Weights of a small encoder-decoder image transcriber: decoder layers 7.
Rows from block 7 of the image encoder of a small encoder-decoder image transcriber, named by matrix and row number. Rows with one number belong to one channel. Each number is 500 + 40 x the weight over its row's rms, rounded and kept within 0 to 999. All counts start at 0. Numbers have three digits each.
After each channel's rows are labels from the 100 images, of 14976, where the channel reaches its highest value: "responds to" is what is common among them. Only what is clearly more common there than usual is listed. The data: short English words printed on busy colour backdrops.
# convs1: grouped (8 groups) 3x3 conv (encoder.blocks.7.convs.1.weight, 96x12x3x3), inputs within the group 0-11, a 3x3 kernel for each
# convs2: expand pointwise conv (encoder.blocks.7.convs.2.weight, 192x96x1x1, transposed), outputs 0-95

convs1.93:432416521486493526512498566530537497546517444554501429480505501455473546506523505473527514438496502462479555504483467555534494553508475506448477518496544516550561488517455460495496472455534454492529471561518470432497500515541493451480493414490503528479476474524499508510449542612464476619436479505582522424536486422492466424
convs2.93:470487479508527527393496530456487543511522401466482512444498585459518552519499469460474547519517503518508543563462462511509496499542365531463503531581539512628469548533427399585503520491459474581488535450605394470484505537520548485517495505496526506440513474495508481559443466537475508530
responds to: the letter k

convs1.64:483494499436477512531544520527465477550494480470507461515511473470439506523485477451489515525473501511519431507557480468535464443432509553560423528531475496533539533537535513523492540467428451499495481545496529511460446443540484489526454444487501473420500518510427444520470365448480375490589510473540547528538505520478445525
convs2.64:505480512493543558521512449439580526440573474489522509522468555479423530456535483507497473459512487479527511549525560490476464451491494582525580514506561523469501516496477520535476508425474511515576515498481459534523592450515510504511429486471496509516542517568571451557481530466465477539
responds to: the letter t; capitals

convs1.45:445488530420541543515556491464497525428475557518519559516474446513495538470524581452467500413457533524538539495460459484457454525488434606514468548471495444448522441502551448500562486517504545568467503486482476495497496507498501464442528510518485473480513463478551522512513472480488454453552451453510454419412510449454442451
convs2.45:523486487453567514546538384563556453484555532565520456511412503471393550558431537513530605466524465555530526454457459544492466453560490522439558488558502465500461586562516473502509487533417472514531523457519543555514504474557520495482512438498525497451498499471496507482475485511479435482
responds to: the letter a

convs1.88:505528502560448512551459444447558465474546430551531443437543538457532535484445469416470530458493543476452567463484537537512453515538468584502514580428481536457463471503487456540504477495523412503525445476540476535527575532478582525461474503506451469421506464495489497500493500512518496480498471474462514467485580436522536501
convs2.88:505536484518442496513457512503509507463548495504516473555546587556486477422452468436475496462449562480562588517533481504470518502517487579508505521509580517520558534515489536531541549493488575552517521507520488513507640537514544523463507523452484497504479514506567474550421505495456484560
responds to: the letter t

convs1.29:530497529551474560505516515532508490519554492460491509453465466417446455477551521506505554505467494491463466467519492421548559451538562491457455561510450541569547494502495474449451539540527531571542489498552513505542529517551507510507551544517431391396521460461550534511517440455505462516502535554486444424459467519486510520
convs2.29:503602470533429496487494488503499513478499516462455482480443488554466515447470531512537493522471489509533473468515473478488574543507558568465523555462445494523444518493490531466536510530554577499520481492490517528493500560456446567408552565549493517493503419508421521477528447509556527557
responds to: the letter s; the letter g

convs1.20:488506508479527496500505478446411428484533506491533538503532527499512490475449427449468493455444495488461425488466476558545558519520554578447426547501498531527559521555542457526512483466469474523559501529583443458410463474458493497522490543578486478472500506525458548568528470459490443449473493473545589538474509462550476461
convs2.20:468547502551490477608459488501492557473561497481592481469475445462478498502505495557529487492436481533515427509530432552598530509454559433512500574452536462519533571490520555439472484525514502454476429513503558467448484586446520512460535477470423477504441479485534524419491461516564517444
responds to: the letter w

convs1.83:467531538457557571489537541532520531521503501491488539457477520441486557445510518492515535499539522565478480601562468541530520446427495508481481518534456428490465472480491497522503516504519545587543491492460393423418552477481540435488566466514504519574463480585476451546492423477473497471468487524474481517504434499523471464
convs2.83:505464493492560508491467499589529480562528514476515513574513515541532487519470538489462473483488529481528487478489470491544474422479517453492519516466512524529566495512529524479508423454508531530521561505461490488497546525434521530552531428492533488557497551490467522451495554489441560440
responds to: the letter h; the letter u

convs1.66:482538494476546529471494536530483412551520370573568454494522449481533494443475484509495533414493488438505459461500485504503467549592512464481443506469414522488458451479512458494499523529540460494468487525520478508504537477528563491458587564518523543526554491475527467461484512498426506537412522525466474457450468484442468463
convs2.66:486473445512488516481496405544438463573489473546452538517549437526463490536530543495510516506484564509467532510430457527488551551531496457484434512458435559522457560538519453523553437604472471475504547506541449452545437512448483533425536471530503566519470520457413528495468461529514516539
responds to: the letter a; capitals

convs1.49:527453475524498438559456465425506513475514512479507504416497565431460594427461541477556464506538489497540501536490504512461457514497428469434442530529462560523449481421405537541442518562471502551500472502489502524493530576491503490429533532447508453453522505501565505453487443467511453518563526534497542511490539502467537484
convs2.49:418524477518524498469447483494409437577516516528505532474548482516472500549463469470431441495476556491500479537491511529432584552583453518476460439464518508502507528524500527525516541623415483525459518462451456442460502514546553452501530516486560549533539484536546538505396567550528442545
responds to: the letter b

convs1.1:491530498491511498513505487467501468491461521452421513503524468469525492472448497474500470467495476440416468441478485487493540490486531514572534519510486488427506479462490503501505519543514493523581496484538415433493484517522552574531486433421449473438500515495558495530501513499517512442509491530428368466414461545547609572
convs2.1:500533622557546456569571515424479445495478553532492455467461535543531543423444458452510516598539507517571541498446476559519443551570465505443426506515581566521470549505525533580549566522512508521503559454530516455481521500531541532453456546512537540461552413488504471561460435523453488524
responds to: the letter e; red ink

convs1.41:550458424521544456479541521533546502469497488446413477481499548441465539493437521463538497469468512452436462502547507463520423418446502523519518509516472522518548528502456489534465477527495492573541495554481397406461507520544509506535452431486523522523519496506497511477505525448483494362434481525559477530534460526529525489
convs2.41:487499458516515539505553550507457545470530501542557539468466538526520483497504549470520514505508459471458563442513493530439521471472483535440499575542475492502553529504516455555536520459497535566520539522546486499504553401533521490458459533467460491481466529523530371597472577503524417507
responds to: the letter c

convs1.57:525487429543487443553517467556546545534557543464551540470486498490524516424425486505490489506518501507524518532555496522469476522434476496501482501504497500480459528448508513484509543514539474425410486473468552523508427474416442470428522555497491527535507464516563501527510529510472488510464395465415435534445491568399471472
convs2.57:528546461481492508531445463508454481551449528556454480501474460513503548451438525493398446444460512581429424463446525490480527535451496457499501505434540473456483478460489506541499540506417485495514438454433568463428521583506553375470547445513417504501555519472530502423470481502492523494
responds to: the letter h; small letters

convs1.46:420531430428584479471445447436514526445500516454487506549500477493477509507502494414418532498459511564547541484517430486580506438456500507480482491443462468436473497574516448516434481471466436463408477519549547516521440532533473497550545514448537517475487549505501524501509492463443548510461445473465473510503533463475496488
convs2.46:461542475511450483518484516545503433466592507583506502534553551540470475467572472514528516444454505527550535441507526565524519459500529558493539398538524489516550554548472490486518578458499544486492508514452504492484597469504533585521459514544463469498489558434543434541491523566537468564
responds to: the letter c; the letter k

convs1.0:484474405533489412531549436513493440496534444526576481484515495513510544429483526534507565525519520518503500485479450504465475505510556508528490520555486516519519449486444456495525435429525492489590515519583522556543536571497505526524497476505441459445443437475425406500538529507527541471531564478500460475481421478530460519
convs2.0:509434507463531523474511462449471490453508523518554494525429539544488553443518491509480449474418495458505515530566461407490429533481492481512468578453532478568521557528502438475529484473509492539499476501584461545518493487507535528528544460538559524528383507561570513521483471493491465490
responds to: the letter n; the letter m

convs1.68:551396482523433555500566599472503477470490463544504503520501455531461463498474478511516473504524475504435454473468557511535521563532462435501506455549503510503532550544540558552518510461423513457482493457516446498526495460476488463448454437443445485516485503521552484475503442432471394454490508465517573438521567474540497485
convs2.68:561504492464501493463520511539578550449547430559544574553487489455476521470510505474592506492508492520475523506501512534542453430490532579499554479553453514478518508477503546478512513484507528535581516476592494528501515505531503521497509447490506466474451483513543467566518511465528541553
responds to: the letter i; monospaced

convs1.84:588460506531415542533417517464450506481522487506556498476500536475476562464473528454493520449497477447460519468518456469507453543490463550507454558468481527533506439504547483482472502455481458448407484512435539524512574501430536485392544483455490460506475418511502433524493488518523468540533419496451557549487526458487529473
convs2.84:427532442528458567429450498540527527445518460454531505536546431540440483456474556462502528501448536527516570479497558540499575520513496564527511491541530464542496491487470484515505508472502498556544482431488477500533573527488476520475511534432489444485426516494521424537471514586490516568
responds to: the letter t; the letter x

convs1.4:462501532459521563438510601446484487484468520396416511492518477472576541438539499488491448515521464484467425487390442512490450450414502555552471513494455512519446524483457558514465529514492499513506479496499489516509498576524455518478429498511512455469504479445496469471551555449573530416507496468554504486521511498516516471
convs2.4:482519526561516511546477562505358432449522570490518511487515469526456514581482464544546517504524480430507497554553505492451539574541434474513505489509510571505526486539469461501495536528544486485408459489499493510439524527512476439488476557507553505523490393493487495571465525516510433491
responds to: the letter e

convs1.72:435456518481486472520435406471473444482553522473500512530479496525512522469493486473414508496395501580529436488552547427546536462457512501474486544488503507415500508432419538513452570510504523440557500505529545565500534534547509501492511505505460432563489476537547590501449517477495478463468488501574478504573503493479489503
convs2.72:471499454550504502483523531519527472461530513591516523516553469512428566535462418461562514502513513454483502473515519534479515423549476523492522460514476509578537543572552464477500549488540525498534476437521446513501555492526576520484469552454535488449462444511481508522450460565478513554
responds to: the letter i; the letter k

convs1.71:500488397466499448521518497503494541508493549520502485485475407483502485439463495511474477554475427553565459478538503459508505388512487519539530488498512443456546431487455447513478470510537511549476424534478371450520419523541485476528467492475489445494514430448499468485518439490458428538478452510544497489544460511513441502
convs2.71:454558551457511505523476500432458557443507537474507492460524538475559525448527505518507472442456535477512512543524516555533490523495512502540559485390563532478489480525414507476512544537559482495540576481397509485477521542423555420550476482498529485550493405438508455455482573545502494529
responds to: capitals; the letter n

convs1.28:510520560510559552514600558446562545423597573386491564454500464527481488478566488506534489466573500464607541519516507484511557518575518513497443526463452531466478513465488543471493559549514510547522516532495490535479545482501615460488531489509498514490507510527539508535491492434499517466462516498489506499492525507535525524
convs2.28:455527436495516522500510498496474493530537450502470503540523428499429530543499569473540556523459583562419520476480464492443561529505525495497464533490413547527486548530551434466513492562510452576457518447543448455533508515456513499441557522535484529456519535509496542532481496480507517534
responds to: the letter n; capitals

convs1.95:525542542455505499497516538545579521528440480416393483537596493458502453473414478470540455471543448477480487525498483590542474566530447508479501499455514512517540436494428461517492469492484500478466537514489579528494574499553550501535524539470586516543556526522472436499535521442546512485552510512526516529515490471445478472
convs2.95:456450542498528492519529498451539488529539500560566513536477501551567493500503483354532470568426471398496557491558507512489459442482483458488518519510461560490609519521527488519465479494492493601491493525494490492542598462563620484546500481449430435502458543472518463517484543549539526530
responds to: the letter l

convs1.14:516530499546526534539548503498573548446542486426495448499476502494461472496520478528511453507437519447424553502559562502571533472489472488463450469515493450466505514451432487448457510506562479448399481485437516566609463486543535469537528471479506514468509539448515453415523559512506530518477468524520547525474470461464474424
convs2.14:466538489487493493543483529502469502521474490491437458468517498479477607471500465497469494519478549552511420478510539500501576613462554449503473516391510559487523515489473552505477502482504552520547467499485598432430482591470577430498590472533453496608531526410458545447460422474534533469
responds to: the letter w

convs1.54:528543565461469539464406475510468497509517496511496507467462512507473496525526515490506513466484493504483467498479472479548504464474450561594533419438461421396439538548540452486507446414434470473501554447468532428484490535542494492473476490458505536430443530518447420476501443433477572489455477486499511507475455459504536492
convs2.54:461556550470558534476516524449499579553520502502467558441516479435540544584464504519433462511532546590558500517417492505477499539531500429474450513464528467481504580481461487602482485494479443509508543498464518447456545501524574472530441480444535556552588459511498452447475525498510482489
responds to: capitals; the letter r; the letter p

convs1.32:461472497525510452529534517457479516496569527577569522568560505555481482464458426485451449490498500518459496487491460512531490552557505512562523409408490508426426497492433491503491488464443510463452521540509532499502505497501462401442478482481511514512544521568488428408483504528462424486479524456490503478505534469516460415
convs2.32:420503534487520503582420454506501506519543513467539488443516433469455478530534477552468442493517449441479412539492415449502490499469561477491553562444467533416557543513513521467481482529457511451439498522479509488448509539500499559511529447544457513566561522497496566495571483459542491479
responds to: the letter s

convs1.70:496501515479468555561589555505531519532520494503473500513495476422463492528479499565576489546497495574493515481469485572512466483522508466522518470461508512541534506505476546526429505502502525534593530537523494494514413420422393442417459402427457548523474564520521553488496462526473480556513497528499465475502473474524490534
convs2.70:506483543478551499569488454528539494474696503463479470490466419455435540533457523479524467463521426480458479491544525466516452417432500520499565515533476483442566459475459485410479535532547517500539471462461514603477538475483519481513513496459435497481496446532504532488493606481513524432
responds to: the letter l

convs1.21:449435461475497415543508462494527522511503528502440557476502562407462449429472384523452505565474528516510536500514534522507566504476517435558502524477537541458593463458477467519490511479523492434479456419460493455447554545546489531503490488457551617474528554499506523556496473513497492510494517528492532523463501507458490474
convs2.21:477563484483530488534533465511518550514602509477510473480483519513483499433535614516507441508514425517508476505566490458525441457475530488512584516507543442472553546456479528498506537554531510498425453526528606594472502507505492476389540406493438498582556506509537505474474466526565484562
responds to: the letter t

convs1.13:481433500483486512519540530453492469511482523469478530479548540487531482483491455588463467516494464484444476459497521479484534431476485548560451547515504498509549494515575524502588531571557503509578491488554514567522525462532473517490509535519539413480495432550515499508548482402550507409501433430518527478464491456465462397
convs2.13:467612486548476500528478503482520539483535508442500437502513476462513427496474471513500496567439533510501472480476476543481560560423531509530448461468523456491505516523502472490524538475540490494478474522600502482457497547427517498558479537482447469536451476573517489491497492513485506480
responds to: the letter w; the letter n

convs1.51:466427531454427528517493518523495413549497412519508448500518540517469536559468508547502503509466510449477514512469523528471506526534488510424560514427526511485526552490554507431545461457522529532512480540494416511473535516437481490483502502509524457539500457515448465456442436525536423473526469456530506393541522404566551479
convs2.51:451559521510531516500494557553478453458612476485504506527541483525519515553494483440522496543435484500438494384542464519568500481443512483462508492510508513455571498544539475476494478461491482587479491469458585501464496454519555459495493488464477506468460464402456507505434600452572426512
responds to: capitals; the letter e

convs1.59:494498538510440475538543527485506494419439470425481552552458400509537534455438495554472474483540494493513507459556546464476477471564534479495509455462437480557476510524492514513434551508490526479396529531471582499450458475528426510558477468483474551480474449433492507510523483507420444508455525518469487490461469431444468460
convs2.59:463453523535538550490518501504539482481490495524574532513504532492566539444550470475444447473465498482546520541514525599486477537489463564498513571511582530503519530430453473512442499475402506513532517446492462421485529505548591485505465496483526510457527476374549457525450637515457488564
responds to: the letter e; the letter r

convs1.79:554571560490503576459471484527554519486473483518460475542534554465510544465484539528461470490450514504487496535515526494450521417438454416403456487435489492491475483475515468439496476476421413449444492553530472520504482484496451461475471513512514509547507516532481490480497474495531526554534531555398390448510519471553544519
convs2.79:548525467525462444467576510524443461566516541521490556453454506519445525482477526466526487508471525553556517429498496499550459536510502452438498526516460486552447519471484452469542420551412460501475525487492500470437473467514470479526555456539533476495542488505472503535546556548527464522
responds to: the letter i; the letter n; the letter m

convs1.26:513504510473507523420491512532512467430539488476463555427452469443546546518549464540504540526518499501551572475489577474495589513484518537458474549551512492501493448469447499534537509573508550503507506497486528454446503464449497532545506467490458388496500537575591591519507507495507524550494483466447486515439519544581557480
convs2.26:492541495492495494524495462521496554465501485446483480518507503436499445475525547486554544524442503527627519450464416553549578509513535500374462521463469582499446485502499471480519476495521584490514593485517514485528554582384513486472566481526507539524435463491374519475574459484553551541
responds to: the letter w

convs1.48:505492566534445540517476501490580560522460465495428499561488482571480478512514456510525548484484498496458486502434495485493499551575568603673575568516471484483464518487474495482439425458431554517460489504500537504520505469484489510443514505483492520564460500566481512510457445510480479477547514519516462537493486504530515503
convs2.48:518505530479534502465499484479519515566559524414477454488529492503491471539494475482493478485533458497461514444483473413530497487488522479474463568468480543457530550532520543561496475515361478532540607490469486483473471483470578456471495444489496550544554528556448499523500536419411494456
responds to: the letter k

convs1.42:450511483443470492488493502471506491504515456518480437522528522570431509550423479513503481550523460485459416510578545482471475500423477493458513527469515590529594508453516492471533462492518426543582478506482463461430517533504522502470452446461535507520485453516443414476493503584496479479549426511468530492425463454439494517
convs2.42:483480494515448478544505560442509432428432548500507503487472466562572392476480432491512482567528542509468526505484515456479471470496517508469480590513510449437471415455475523506443514448572461461552502514507502512473518540477460472522464543500489430469499490526535420521539540475443456491
responds to: the letter c; the letter k

convs1.53:502558617478446537521483491558482487512527504516569531498479526533514526497513473487466459432420428484447458551507556535372477489455463509487515503496516486509492482495503488507533492511473470437436473469449466507498479473476463412461443502497541537517509493471464436400569511523535440493495409474532511487542554491534566505
convs2.53:481496537490549576537529566445508512493504482558611555534472505506526481505492480444508512604525513513474584502508506552490453505483477473472448581543552478432531492495500482554489482438560417551445480510492531457500583420569568490497420507442498461512465475471540404524445500505512431453
responds to: the letter c

convs1.81:501488484520474471508474497458528549432522527447465473549445444493466497515495534484432477479516495528554498451497512471528508453512531435514519462516427448536494487455482498444490492483509528413470483467497529507496571528454611474448560534405515476495518427548495527528461491516534462463539434469589540443564501411543552448
convs2.81:465487491462483509439414466521610554431526494470589493580602397505496522489473543476493514487483523525540532447513550513527553490555461548551515449531491551471542479474490515521557451510480524527508534522516484518576468517516551500453540532501517503475486524492489463527444494537411522511
responds to: the letter a; monospaced

convs1.19:518538480529533465540486442490515493470561504473488387535569571499554572483545555490508492536514463587541535427500454516602502482496478486481451514470487551447541480518462526489458514489476441507535474505545467524556522464475523535542515504497506500562544467472472465423462485567437448544503508578473547545486566543485560502
convs2.19:535411497489520470482469446514458515523545548520537479544452507568539512547511507468545519479480504473546479479458468510524511493572503513527486488467473488537534510514508461461639460583510519522516541454454460502449481473473530474491555513496541577501476503551504576467469476543505483479
responds to: capitals; the letter n; the letter w; the letter m

convs1.12:477444405454459443515518499513504479463458461506402484503475486445499508515511479494439480498481549513545554554570574489510553459450485574543526550479487593483504437463485475448555561531566478475482508478485554509466452474509429454477414483536484473477435495473443449601517482520517487509576525499503492496529507480487521488
convs2.12:474483512486508454496556489520526486528522538503461540478501434486497551499442549455468440501503440521524452407512497451577513493454581532509514480485463471463475515487528564447450468485532519550567506500467587474458500535482599439504532480522379365551494506486497515479503484560471539500
responds to: the letter i; the letter w

convs1.86:554511492557483509483458511433400457525526462569545469435420436421483484453542521514458445469516441477496535466522510460491513480484499490489540474468477423439451469514484453502476460526506483538544514500499547466429460519462502563517434427497454425478466547548543590541487526462513530503514506500459413493473503463529544500
convs2.86:512471492420554509502541409487511519491543487504459491496450553516491590523484522502457490402538473539471483491511536435570477517448498539539532429494517441488514556491505534486462535480434467539521431470429511512452496498544528453475494439529458443540493526497581486474477514560468452475
responds to: the letter t

convs1.35:462482487490459562499494598491481493488482533482454499541420463456512530488469484559543492502435450465453484536434453464442518485455491477522490482570545553551467434399511468492526493468523520476504459440517497479593488461467474594513558533436534468509476514515474484461515562515534524452557553484500463512428455500436439496
convs2.35:453532517459478510518467434508505419469482552416455479453519491456467504492542499498478446426575486451504479479502554447587491448459554501535549488444503527441514461442494546521556484529434474472542527504424468518457477549504450522514549475537487518526508485494526500505535595552455440460
responds to: the letter h; the letter b

convs1.55:501575465474531434480512465466464508488501473513504441521489559557467518560468457407479553435506567435506499522478466519505451511553479511524479504544500489545487487522495434543504433505443449509549472500568468475553406483542445505558493548538547504458504532446470548481523466392555535480543571550481502537529452517461493476
convs2.55:479554463553495455494418471494434494575483553436507477473571483489500501543533519444481491528502603524483447473423479492513554571508486516531429470427493491525514520548485508477489493565462525546551510517472498516430482544514532412516556554466522539534470507520531532483464544541535469491
responds to: the letter b

convs1.36:450453418489499484547508445490537506513510507503496525513459500499468526550588560548558521482504522505577495411448487400453497499491534449426507458484502446494543469507424475471460492548545542540560442474497454435424500455545512449550509512589485507478438479542515537539460443495474480519514495541469469491532553487542530453
convs2.36:560470508502606516552492414497489491511560476460478465487532562403437501587449521527506545525563486466450544475482491430527443513485443482491516518564576453458505558511495485490494550478449488505528518496465529542496491506497492461472470476533446522519505422549491482505492577537505454429
responds to: small letters; the letter f

convs1.38:507534533548503528519529507462492511439461502473556565533496484469497519473587553423469474479455510506531539525459428515461505472493510505414491467465498488468444488523596444491543401490541437456437540507473573484490509420467483450480495493523513478458472463497554598563563466438582484468541514519508461480465514509482520501
convs2.38:473450526483573509508552510509467429498480496545493559533432496543453598523488499507540543470527528530521527499461550441489492505542484499487528466543488476461486559461539522538536504511477413539488532358517488459530485483575554442448517514479507494497488401481502516502494516587495410546
responds to: the letter c

convs1.50:480468545455457539561555513434523529497552486510470427499503493481534560474525523531474506429440508519542546503502497533502466521485510422424510466463516532546467491373452459460494567543521477474491410416480515543563493496467482456461535537521546490504545505540589573523535463502546556494522492528490537501470539465479475439
convs2.50:510576474485467448507510495547502450573524488548433475453532549557469548484437569479419495516499496490454486474444418489531482505491510548499471530488521527506455529518460487506502473511399517514496553458474564463512486509526515465412470501529495566422555465485494511476401500544501492578
responds to: small letters; the letter h; the letter b

convs1.25:521510458553570434497488464508547511506587530499525498482508502520510518484519430504497483520477452474464487547524512544550497498551479526465552586411559511428540452473517508495552482498479530523486504506450544537493550414561541380573546463554495484513555440541563437540538485468519489462468481441477498518486482528546475559
convs2.25:480576488506472427544475526465473444550510542504521405520530415540468554582513531501487553524510582619488480464441496539549558510473550503495433525467433566498502466558583480480516496539487535551516522488506516487501512504503532481481577562469487456515526500449477559485475546479531484443
responds to: the letter a; the letter s; the letter g

convs1.89:521511577473516578498510553496552509506540430437439449524579522443541510481481494510481473448501439527498476479511552497531491553518460563481526515528527483556548408451456418553482419465526465432511512533471592567500476474447511482478521536471497543526503561555435442481512479470485522466534547524508496452505545454453492483
convs2.89:459468450428526521498532511508506457530518510499537501553507562582515469424535507447585481430515501416504554444532543518494421510465513525488521488567495499472553522494453522539477481473519420485411537508464450541512589570549487565439492502552488484469496528477578427581506526554507442542
responds to: the letter t; monospaced

convs1.24:543528402517524452464496531572553447553534426518515487505566515562494472514491445510356439495480450498513534498532431511498500500510497453468567467475550461485524468533565445452491515446431460439457481524450494519516452527555486411547474472516512530531479494541513522531549491531533471472532482450511496503453545473457525483
convs2.24:488513460561410451530456540462480470559452606584515479447541446523506498566495445496490502521511573503465458519517484517509558512572496509593407477484472503528543481543479484458528504552492508499522500496495563453449510538516519448544543582425509470508535531444508561505463566529542500478
responds to: the letter s

convs1.40:509519482496527432548505495480479474508429436522492526517427441482387478475559567466462481465442524474563576551514443504477480507594535495481489476520484493503452416525599444476473493519506523522548493501522479499469539486483535452530520507582490387445485429481511551531473450516493532510513545482511506457472471491512437510
convs2.40:474506501507574599476548521436495468453553506475472467502566497519467534529452538496479571517503508524500532482443545430483507501528435551530465439523504500478479526471525513538514462497502469542510536350527486517533460482588495437419457476428451500561473445466502424508469480549477433513
responds to: the letter t; the letter r

convs1.65:508477515522472501471474486494503496545509519512465492587523461528485539374450570496509469468494523495545515512549500423530544483463518518524447522454497496427463465533505469526427552496494408419516477480479460448457478500434489523512434455551455532452472523498461486500536465485520507505506515546537368487522388532536502527
convs2.65:649510456609504501500484532572448512432484572519469532528487529488521477499538510541560558475534475472556528486499452424503466410520514455510518486495521505503584496516522474454525563505479559465478508540509524529475491500478448511510491495526548488514535506519518497468499529470509478415
responds to: the letter a

convs1.39:464486511488485518483462527502516474486522467532559465469506517461531444505571487555580520513524498500541485479508532445473497479540538469459516403449538450506520485384489521412512495462567515550559529482524458485511481466468436483458374467498447506480527509461589576479513516498503475507562497531497535528529536543566584497
convs2.39:523495571553511432524491524490400474493515535491523521457456532452388468553496476551513585518481519491498508442535476467492492486516500509512484492599520492508508516575588434530564495514407490477571505500544498488472509474534515447512528548477486552508536418502483527561527544577505428512
responds to: the letter i

convs1.92:450514486513497448527489471538514491429519488450518525520491497504446454461473495537531470522523471517432482485504571543463477533519497497478486574514519565607502513586501583497511535408461470591572497496534532459522463448404513546443478550533503523445450516469424407490522549510527501527534474534553526490528534524529482493
convs2.92:566491578500535486538435523479522591476513524456603436534448504510509518477509468446544552546434479487525536457517444541534515441472506464499472582489450483502522488564526477454523508519530491520525486509561464532449456491450509511481455454463485471438459484520491537471573460441481515473
responds to: the letter w

convs1.18:471489544469456514497474483486485464513525479492489503465528576463550536476545512456489484480518534537520487539467495536494481512493501556567495525548425515494475413424528396438556408476543431464512408487553397482562490446521518454507507510551466440437501454488527464508494515497514510449520551422512524506456460537437492503
convs2.18:512508482517448469566546514537448503528537547524550462531498469458481475526505462530560488474477511466504470508560443419469516548456514486543456439509501516528496496532538521424436563452563530522440477510502503457559584466459531486478531506472472475528440543507501525469537362511524519422
responds to: the letter n; capitals

convs1.67:545482452547443554531444523452472516453483515451486513541579544517543526538546493530519454510547450559488480497454487441501507441527559431492546450518524483528524510505528470486520460523520502364449459417511483384476471462511477484454476500540482553530439534499466541515526535478548509477535476416461554532471501499548530507
convs2.67:516516443510489457454523513597527520472515466498512520563540499513465459514524534491511611467427527522539529431394445487528616520550471512488516515501489558506534492512442492456506530538508588538571550503530453495496543556465509432485539538528554527502475477464503522547514461514509482522
responds to: italic; the letter g

convs1.33:460514461509526464497504544441500518491549493554550459580627507463527493460421419462518501533544516519513523465512524484543514494533530489511506403442529497470467572542551435501554421452474480478461452516456478470468559556538452448557525418522537583499469494482495487514466524521523478483510455480489528530566478472507507461
convs2.33:454516470511409461465452486477463518532446518528504537468514439447455452484507540480523491533455509492510447491515489515513529510495558495571465546455422488544540465554512537412500374533485514511469542542522530424501495538428469497517568503527513504495463520437419571474534459477532542495
responds to: capitals; the letter m

convs1.8:511524561498463526499522526477488525478416496506398454529445471541516513488477573517585487521534440554530496555478448533488472507455455408477485469545532514493469499571541513535528545571603508547461526507499493499495400491522454498516518515545568536499537486470503556523486536486444536482456462454510549573467431517473462536
convs2.8:554506504632495518506458524496437421487534577440486494496468474496473469536521446435535498562446492457545484500487414477524483470527509531494443501502476589521554494513520478484555485500469526550482463491498473475474492515465489497508489572494560536474539447552511501536486535441519458496
responds to: the letter e; sans-serif

convs1.63:490464504502482471522556467521474457543454482527477494543462500539434507535480507482386470428451482387495459467506488485514450464554498559520434552472427497470445453518533478562494542506497464548550436561525439547493479506503500433509496541525457546474543487408566483465484456562457478536478509560498497464551446522497495489
convs2.63:535507411470529526476492502570527480468508482468554562546561482460413482521561517510609586558467530525504550450439437535535565471510548517501486534568460556564485505518524466499497502489502508497492503524563477513516527498479474537463527518516509532496534540505466487582568516492453525533
responds to: the letter a; the letter d; the letter g